{
  "arch": "nf_resnet",
  "model": "multi-label image tagger",
  "dataset": "small renderings of single solids in any pose",
  "train_examples": 395000,
  "image_size": 32,
  "crop_scale_min": 1,
  "horizontal_flip": false,
  "translate": 0.12,
  "norm": "none_scaled_ws",
  "activation": "silu",
  "depths": [2, 3, 4, 2],
  "kernel_size": 3,
  "stem": "single",
  "avg_pool_shortcut": true,
  "widths": [64, 112, 192, 336],
  "residual_scale": 0.1,
  "num_labels": 44,
  "init": "torch_default",
  "residual_init": "none",
  "optimizer": "cautious_adamw",
  "lr": 0.0029,
  "beta1": 0.85,
  "beta2": 0.999,
  "eps": 1e-10,
  "grad_clip": 1.0,
  "steps": 24600,
  "batch_size": 128,
  "epochs": 8.0,
  "lr_schedule": "cosine",
  "final_lr_fraction": 0.01,
  "warmup_steps": 1230,
  "weight_decay": 0.02
}
Rows from block 8, named by matrix and row number. Rows with one number belong to one channel. Each number is 50 + 15 x the weight over its row's rms, rounded and kept within 0 to 99. All counts start at 0. After the name is the row's rms in percent of the matrix's.
# convs0: first 3x3 conv (model.blocks.8.convs.0.weight, 192x192x3x3, standardized in use), inputs 16-31, a 3x3 kernel for each
# convs1: second 3x3 conv (model.blocks.8.convs.1.weight, 192x192x3x3, standardized in use, transposed), outputs 16-31, a 3x3 kernel for each
convs0.98 103:71 62 75 61 55 62 61 54 63 45 07 23 44 25 35 28 24 32 50 28 46 64 39 39 70 68 67 53 44 48 85 67 37 70 82 75 48 36 52 46 54 62 60 71 72 74 52 47 66 39 35 59 57 55 36 46 54 40 67 52 24 52 54 56 58 31 54 07 40 38 49 99 65 63 75 68 67 56 56 52 38 64 40 55 51 29 41 63 52 58 54 36 44 54 33 57 51 59 72 55 46 62 59 48 48 62 49 42 74 60 23 54 18 52 47 38 68 70 75 59 71 82 67 57 57 60 64 67 31 63 30 53 43 59 48 47 44 34 60 36 31 47 37 64
convs1.98 112:51 59 63 46 51 53 46 46 54 26 33 45 30 35 42 42 39 44 64 69 66 64 63 60 65 64 56 43 38 52 43 35 44 47 39 41 46 30 37 45 39 44 38 46 51 41 56 37 42 55 38 38 49 37 66 67 64 48 52 59 54 52 67 52 66 70 56 61 55 48 42 48 49 50 35 43 45 48 49 52 53 18 34 38 08 22 32 18 28 40 48 45 53 38 31 40 45 39 47 37 26 24 29 23 36 37 40 37 53 51 58 55 56 63 64 60 55 44 40 47 52 52 46 59 52 49 41 41 44 46 45 41 37 35 46 86 90 85 68 80 81 62 72 79
convs0.99 100:58 79 74 47 57 65 72 55 60 73 51 09 66 56 33 46 52 47 63 55 56 84 68 57 88 57 34 59 22 42 67 28 57 66 50 61 58 47 66 39 34 51 39 53 58 64 46 47 66 58 42 44 37 30 31 42 46 33 32 31 52 54 31 43 70 65 39 62 67 38 51 57 65 57 69 48 53 66 37 65 74 55 58 56 53 66 59 59 50 53 15 20 74 11 16 54 31 20 61 65 42 40 63 34 59 88 61 68 49 69 30 36 52 52 52 54 64 46 48 61 44 38 46 48 43 55 21 53 78 37 15 67 65 38 50 84 67 55 91 90 57 83 66 44
convs1.99 097:44 49 43 47 53 46 46 46 42 60 62 58 60 63 57 53 47 45 55 41 43 46 38 39 34 39 41 54 58 66 49 57 67 48 59 69 54 49 49 50 52 58 60 63 68 49 41 40 43 44 44 54 44 43 67 71 80 86 78 81 74 86 71 59 59 50 61 67 63 55 69 72 36 33 35 33 39 45 24 34 47 58 58 46 54 51 42 52 51 37 52 44 37 56 48 44 57 55 55 45 34 40 37 22 24 31 17 13 45 41 44 49 46 49 55 56 57 39 42 47 42 48 48 60 49 48 88 96 83 90 99 96 84 87 94 51 56 46 56 62 49 58 61 54
convs0.100 100:54 47 41 52 43 37 48 48 57 36 41 39 44 37 39 34 34 40 55 51 35 67 65 34 68 64 47 42 53 58 59 61 59 51 55 59 49 69 63 61 56 49 47 34 25 26 29 29 27 25 12 20 28 24 41 45 48 50 54 56 30 44 58 44 47 43 50 57 53 49 49 54 41 40 48 52 46 38 64 64 60 36 41 38 27 31 40 42 45 42 35 42 32 30 33 36 33 29 47 52 47 46 43 26 33 42 40 39 45 54 34 38 57 41 41 53 42 49 58 51 50 52 40 42 43 37 59 54 30 50 48 28 42 30 27 58 56 35 59 53 41 48 44 24
convs1.100 099:50 61 59 54 62 63 44 53 55 68 68 69 65 65 68 60 59 59 48 48 46 43 38 38 59 50 54 53 61 65 59 59 62 60 58 58 62 55 48 56 44 34 58 42 32 54 37 38 44 29 32 48 36 39 69 78 82 61 66 73 41 48 48 44 49 54 49 53 58 52 53 61 48 37 32 52 45 40 57 58 54 28 29 35 34 28 35 30 28 37 64 76 76 64 73 65 60 65 57 59 37 30 58 47 36 49 50 39 47 51 51 52 54 52 55 54 48 54 61 71 63 68 75 62 68 74 57 52 52 53 46 48 50 43 43 54 60 60 53 49 43 47 45 43
convs0.101 096:49 66 67 39 69 77 36 62 79 58 56 58 70 65 58 62 60 63 32 60 78 22 22 62 40 37 59 60 55 47 54 80 56 49 76 64 67 49 39 46 13 39 44 23 56 46 43 49 52 41 55 56 39 42 34 53 55 54 43 32 64 60 44 55 85 76 19 51 71 12 31 40 74 72 43 73 69 48 42 65 52 52 66 53 41 47 52 31 53 47 49 57 76 31 24 49 24 12 31 38 62 62 36 54 78 55 45 60 74 54 10 44 50 32 03 03 12 46 39 50 58 47 42 59 51 48 81 85 89 50 63 72 38 47 41 39 47 53 49 73 69 70 70 60
convs1.101 104:38 45 31 46 57 45 41 46 42 17 17 29 22 32 35 31 30 40 56 62 66 56 59 66 60 57 60 64 65 68 59 61 66 67 67 73 57 48 54 47 45 53 39 47 50 60 74 80 72 80 91 72 79 90 46 47 39 50 53 46 41 51 59 45 42 48 37 40 49 32 29 39 53 60 43 40 45 44 46 47 47 59 59 53 69 63 53 65 67 53 41 48 37 46 48 25 38 32 23 66 67 54 61 68 57 55 64 66 72 76 77 79 84 83 77 85 74 65 65 63 62 55 50 65 58 48 47 48 50 36 47 46 29 30 49 39 48 65 39 45 53 43 47 63